A small image classifier, trained from scratch: held-out accuracy 100%.
Rows from block 6 of a small image classifier, named by matrix and row number. Rows with one number belong to one channel. Each number is 128 + 24 x the weight over its row's rms, rounded and kept within 0 to 255. All counts start at 0. Numbers have three digits each.
Before each channel's rows are labels from the 100 images, of 14848, where the channel reaches its highest value: "lies over" is the class under the peak; "strongest on" is what is common among them. Only what is clearly more common there than usual is listed. The data: made-up waving flags. In brackets: how many of the 100.
# convs1: 3x3 conv, stride 2 (model.blocks.6.convs.1.weight, 192x192x3x3, each kernel summed), inputs 96-191
# convs2: expand pointwise conv (model.blocks.6.convs.2.weight, 768x192x1x1, transposed), outputs 86-171

lies over: flag (71); emblem (29)
strongest on: circle (50); star (50)
convs1.176:117109119117150112094135122108099124079127155144170121130145122141120133133130147130114152062151126113112106116114129146143147157078120118140182136129150104176098151080141118163102140119178131137121106136093127147124145152113138138130118079132121126152118134140145133129109068115124153132
convs2.176:107159156138137162099104097087107158159131098103103135133064134133136137093119147125122152126131181110117140097104105149122096112122116104107130118114112142088117120132160105147100108143152154130135098110141109153128142108113129140146135145157170103087161142

lies over: flag (100)
strongest on: flower (100)
convs1.84:065118128112158121150152098095150127144115112093143121146117105165148120141144120123140132091091148151152147133132174141127116146097093155084117138098114104125179146158167087166161139073119130148115133128145088124129178132159155137131141132152117113105101128158137108118109124116124099151
convs2.84:127127103137102130137147067119115122121125124086121106130136110124108073133122121122140122140075122147088119147109105124143145089168096113167157107135162108142125207130144117114138116121119122132141092117100072108123106147123162126144118155114122118119115110

lies over: flag (98)
strongest on: ring (100)
convs1.1:131100146099126126157117098142113111110075125143116134161117078129113098100081147107187127112116138159145096146160129117065167152186076124127144083119116115114135100131133114077145159097086131121118160124122145113164139162117128111145177072125136156145104128116151120147115131150109140134
convs2.1:133126113101119140129106122159153142138124120137141136150144125127130113109118170110143145131177135129077137138145127109142130150135186137132150155133137153164115102128119124107120123120118146139118183152140151103088111113171150115140136127165097134167156121

lies over: emblem (39)
strongest on: gear (62); three horizontal bands (30); triangle at the hoist (28)
convs1.180:095150140142132148124112123122165163145153144154147130142116075153162160120124169108101125124099090162123101061158130101152118166153136135062146134101119145134126138111137098123131131134104097096146143157106091124119139093147114132109118145159106127151123122128111122105119114105058148180
convs2.180:119159126129097115132178172124113125142131108130101115168129119097112114111119113110122130127110112124123101180123090107145048159099126129126113116145131176107115118132101102130044167110099094147099131118135155129145137147144153135100147145139075133147097107

lies over: emblem (39)
strongest on: gear (100)
convs1.77:102142149128116149102145173134104107115153132128143160164194157140126159121134132102142107117110098146118120126106142089132106167111114090128111145146103121149119131098118153106136126168093109135082124129111093161079132133115108131115127083097134142136124132148099061113143103098130116122
convs2.77:121162101128100112119120146156147131154130083097112115132100117108102128133151122146119119107148131161122106108119094112160142141121154135147159144137103133166121130096150163108106124145104137164139112125136098099163095153181157131128140114133136132105124118

lies over: flag (100)
strongest on: crescent (98)
convs1.163:090136115112130122139138132136143110165104128161152145114168137128112107142121126151140138118145139169120124111169117106094115111095079144132146140145154110148138112108101090123108140104153126154118161106147132096115123080116137131143136097112120138156173173116100147127126142127129108102
convs2.163:134117156130121164112118124137120149157145127092104113109161093162101078114151127149129088126119102099072126101165092106135162125108122157115162121142153172108143143132086092128112183109176146152091150112153148143134101106106119132184146128166123102123111118

lies over: flag (100)
strongest on: flower (97)
convs1.88:163113149155112103110105085141131138135117101152140119128118104137150086125139133127135125140169137115138149127144146155133111165147122138137118131105141113108158113121114078126144114144132151142123121123129109131157143135075139117159056113098162135107100177139087100127122143099071120129
convs2.88:090143121123117112115136096109104146088150162112103128109154127105125104142139114106137141110168113118121092156113129110121129137132101136076105083104118129141103147117170158126080104149113136181106108124094120131152145103141107160124100120170110121117104132

lies over: emblem (47)
strongest on: flower (100)
convs1.115:119096131116147138108132120115144168155138162127108101134090123156156169120127137155133119117088127101139116134155108119128153113145111158116111134094132127120155155133139104123118111137105147126130153137125126090095097115155136147081163135141100143108100151138126140075104151091100123147
convs2.115:121119099122117135110151128134119122156111104115105094149112141169139143128116163122121105120124112098171119110127112116139094132119144138123140131121160123131109091113128110147102131145135128152106076091126127096126155116092150132107111106126107119129138085

lies over: backdrop (90)
strongest on: three horizontal bands (44)
convs1.136:125109120122131128124125133139145139146154130127172096129133101084131114104139163135130115119124129144104117092138104171143122154125155145125043110122115163129117092106172122119139140143122143166104149135115127091137140150142119150146123171143138119216110141134120133149173116118118169151
convs2.136:142123140169151087109120144156116122104132144098170157155121153144125170140129116057139141128156098103130123100129127150141136109142119105132111157118115123103124059134111103099138103140106126153110089126117115152134133112153083150146111112124156182127131138

lies over: emblem (46)
strongest on: gear (100)
convs1.92:165090120133121146155145183137150101119134157114146119102154111192116113138167111098138104161120114166130130137115104134133100127141143157117130137167154148142096108128112117125103126129105129084159117166149170093162130120109129115123109153073094112128154113091128154097138125136087136127
convs2.92:138115114144139131110121120174082178136118139119122147118115115114092105113154139085075152104138128084112139139106140128150132132136108115131115115099108105134126122104151110131088117084109141103127112099148142107157132121141163146114084152130135110153137082

lies over: emblem (28)
strongest on: flower (92)
convs1.18:130182122090109153115126121131109134171182114146125131107104131145106137152101090126095098132101148103082129124158110133147111070175149135128111133091133075099186153191122170129119101112156131103058142139168093110112141151157136159103111147135149122120120151150141187150103127140106119124
convs2.18:159116135155132117107044155133117104126127120112175133098139089162142089128119136133153163138131103134160141154102140126117083129148085165125156165146135097109108077144106131115111114169109132096135126122117119105136129120112108117110120147148121140124169096

lies over: emblem (53)
strongest on: gear (98)
convs1.143:147106137144106119118158137129134118122131142082086156109125109130144169112129106145130111114141127164139133128116162108094122120152187111151140095120172159149114091139091137057101108170091145073111111202148120130136167097116114143094057085148103118138115109136108133148144117122152132114
convs2.143:144115140139136121092115086108134127153134156135118103137113098111095109129155138133147120114130156103093123148111160149131132120155110125110137103110102142147133108159128107144121116141154130119107151101131096090142153131098156070120122124108121118130141137

lies over: flag (94)
strongest on: ring (96); two horizontal bands (28)
convs1.155:098129143129163133134116136079121137146127104148092116164123122115119116146133074099112112118144120118132123102153153143132135070122137103164095153120122123132156119126112124150119084132094136131140113161121131135108100146124169164126166116139124098126184122115109143114094109118099098151
convs2.155:119139161125109126121124141157154122124137120144131118111119086098086116138146130120119115138157189158090146136183152055136183139167107111110175123149096093133143106082077115131075145114120125132138127097122130097130171118129118134116105134142125130127146121

lies over: emblem (79)
strongest on: circle (100)
convs1.65:215104193132118167107123107116121123136106133156141082131099136128150133115146172118099184134134134159095148090121105091090171111123128103121127104110126103137112111148120120102133106109162143165175082113135130141187131068134148148132142113141102123127111153123134176118141102140132131140
convs2.65:150125142095158104101188107104144137107124111117116129159124119111145107158151135113161094089136078110133125104097119105168139095132079109141150121116120110110091161127134094124112103129165151125115128112121134100138138113135108086126114160118113144142152146

lies over: emblem (51)
strongest on: circle (86); offset cross (27)
convs1.152:126155111123117136108120112135123145133112151118148128128110122101117103101094176099134100090140142185111127097128124116106135203114120167121138104054122121125142120131153094117117105095103134136088110148153123161151173109137145128095161070135130110105128125147155114142159149119129093146
convs2.152:125116147145161108097104107134105141084139137123125129149151099149120120161104123117100147116130128111108113092113171134138115131134113140126142110103114100064143149112135122112139156136083142143191101102132131082100077112108142104140149132143097138128135181

lies over: emblem (28)
strongest on: two vertical bands (49); ring (41); quarters (26)
convs1.140:122073120149134126162136144119139139121145137141158110156118122105122159135109180126145100109109147120146141130110139165236125082086108160127091125102116129116133117077136107152153167156143110086106170104094109107100139139143131172124162092118131161148145110131149119150118106125102182117
convs2.140:148102140132165132113088099143119129132118114111125120127164150170167170113111149163142104102092119093130134117121185117143104149106148124127122143129172118134095114154112161129107113131137166112124139118099129124130091089131122125137114114119112112104151146

lies over: flag (100)
strongest on: two horizontal bands (37); triangle at the hoist (29); quarters (29)
convs1.109:121128145125144191134113140114135120123091125144215142131138117083141140117114158119146136096124126134107133124123139141141147129122138085144109106131103113112113096143122130135095109101113135149105148137150167102159151157102104135141132156104150120093110116112125058136108146116107201160
convs2.109:118131131169107161139099172133126101116123121082148139147139139137130128119136119086077165128133156166093107145137128098124147158157134134133125121127151136149163164137105123123153121095084141113122183088101138158159119109145084118117100121108140147151120141

lies over: flag (100)
strongest on: crescent (92)
convs1.166:141153102129116175147100141098139111132124108101146091147127122123140092105171105138122093136137135062101110129115140104098093088130127074121135147123098130113118095165117128095131121146158090181103093128131138101098128132127119103122116175132113131076130111124114102131106100103109138116
convs2.166:091167108140112170097137148132122116138150089105129163140098109098113152153139109093139154119185094139124147178169134098154170101159144165110095090146112142129070145124131124157169155108113129139117171114160135119099094128106148162137120146088158150123099147

lies over: emblem (57)
strongest on: gear (100)
convs1.25:113096099121126119103123104200154144134152143115123175124167131183151121101097120098126165107121111123112128120176113092126135132147169082102141114153146119132111076168124123091129069159138102103088140152091156141097130135123105109139092176112113085124129126133130122142118140133100150115
convs2.25:101119117140139129084122163139139104122127121137123059119112099126086109110125115131111121135122119113139151116126104135142097157133128160110115139154137126173114069127087181138155118148095115134106124104128092147120125138098167137117134119113096149112133049

lies over: emblem (37)
strongest on: flower (100)
convs1.121:127143161123150153146141133098155123165168125123134121130098180161147163102095130142082080138133111125104171103114133138168147089111097137106084185129107123168159114140144136127144127108145152133121112108147117180130141081133114125147116144132148094116151093111118125131092131153086106152
convs2.121:158112162116102128141097127118118137108145121182163115113138142101110138163108104189098122102136110152116122126133155100118092146082106150138118125150087106155148102114171115142141087161130141139114096137082118116143092115133081144112088081114097118136100102

lies over: emblem (32)
strongest on: gear (89)
convs1.112:161152120184102137080120107132130110183117154123134175130132148131137161131132130142117117144140129128143129169128152111142161107117112194145178142103131105150132143100150146108096182122102110141079098162143152099179116130124108124075103110150138113153115140107121110160145109122154151091
convs2.112:102143128120130142122152127148102095154082144109109141143109131137154160160130067080134104095085122136118107151135112165112157122123171100140148120147132101121123107124110161114157156115139123150111103102137144060148113092118109109131104101128135156111145115

lies over: emblem (36)
strongest on: circle (85)
convs1.106:181119140114111084098142114110144106133114133139116131092109125107154122102125122181152162121138126199123102121128085151142151170152136115159106122106129096155112145127182135095139130122125143113115168123104142162133109125117151142095099089136120143141109136135111109102132101112136131165
convs2.106:122128109091129098114124176143118097151122144122106132105151162136117129173105154173085124078123159164136103133161142133114124126159115116144143146097131110147179096105127162126088124091117153100123122157087103152150124115121120109113133153117086115126117149

lies over: flag (100)
strongest on: star (100)
convs1.126:133171053147149154131128134132128151122123108128115105132112127112111094112161145128104162150147129147139094134143129114126100163153128115097102131114118133102126159161114115108131097135131104121103148109157129100115156176172108102181081080142116112138131158162093131140159110145118105089
convs2.126:148117137111132118108139170123131144140114160101109137107120126113106129127162134136128123094127118110089173131142110131137137115135115154104119147095110198113139117090133101120100126115159134171131087124129104148171116089150128126127102135155132083135168115

lies over: flag (100)
strongest on: star (94)
convs1.144:129118129120102137110128120097138144105141135142127114113120129139097148086151076107134113205161127123139146101088124171160124126142126135089066092143151118169133136155094171116169102206159128074142128121156122094100151090138146141146134125147135125154144161170118166164136118177158080156
convs2.144:137121134126082126129112110161113123114131158125129130112125102145175138121117156122119101104167125071131110126142080150127105137112147103080092134122113153163124170138116149155137100120131095136132106113143140091142156109111136115106118161115138147103092141

lies over: emblem (31)
strongest on: gear (64); crescent (36)
convs1.158:177102097148143129078139140116161098109130148155098138133149145179157173114140120134087098095128086136101138172109119101127117103140087110171137115138127145132115122181128106147104108115108107137095124146134181117156175170124124143118078106135099119176121147097096130091136165160167121094
convs2.158:104109127090140093147106101182125144142147117091112111124115152176159134133139074135162102146114105123108103126158147133102104094122151124087161113175119117182110107150091115147131122092114144123168123132110133139114133117160119100137153100127157119143126128

lies over: emblem (29)
strongest on: gear (78)
convs1.124:147133161176116137124115192140116145152132108138127164125138158207121147103122112101135170138132101106137144152132138111057149104125129124128132170175145134140169124110155150142121176138153090140132143135127134181174148094133167108115114123122109107116115141110121153126085104135134134115
convs2.124:116096133130099095129105107111149122149094120178171148111105150123122102127139119110120147094132144145110121157175120127106102149117154115107135115125085123137191108097079144105136123106075153103119099111149135134133110148153175140104123146125163113120147126

lies over: emblem (34)
strongest on: flower (100)
convs1.55:136144150098152183145098083121104133104169129135119125165118148157114131120098139145111140121098171142108129151131125117108112130162137098124113145133152129093199111120129119115098132165094108135101124105165111132121121117138121183114133128086100116097118112138161116138099157142110136155
convs2.55:151135146143131112134139141134136156098161152155147094109152108106113143191120129148154115136112094123114112105106102171116101104105121118183140114076155080117112103139125131119081104181095147107147129130135107127145105119135083211123122173161117086127113168

lies over: flag (99)
strongest on: gear (62); saltire (41); triangle at the hoist (27)
convs1.7:129137118103073165104189080171111141133137122125148136090107137123133159109134122094123104135144162121152150110134132131123117121125094098146119152113148145114137158100099146147114148069149091085132138127124114106114123139113125116122124146164120115102103130171149132127192152114114123134
convs2.7:155103108122125120152128182139127119173097123122104091094124129164127153174089148168147144132057140181096121132114114108133143127131112115156123158125137078156159142115150154104110107139136109104099143148133126107113137138127150137105146110101105141125120129

lies over: flag (97)
strongest on: ring (100); two vertical bands (29)
convs1.11:122111126113165162134129114127114132119141122137097111091128149084127106141085102143089114116136112126168105164105173127148150135107105113154150089124142122122106128146107122163126153131144150184133139076130129122112131115134123115136173140136105101131146110111100139129118108106104148135
convs2.11:127170149117158126078164092145161140147110118130113120089124147154137086150105126136120168124113130124113153132147142101172130138142149113145160142142127141104078107125114126131123108142069134096142159174083133115108116131136158117166128114086122132173153115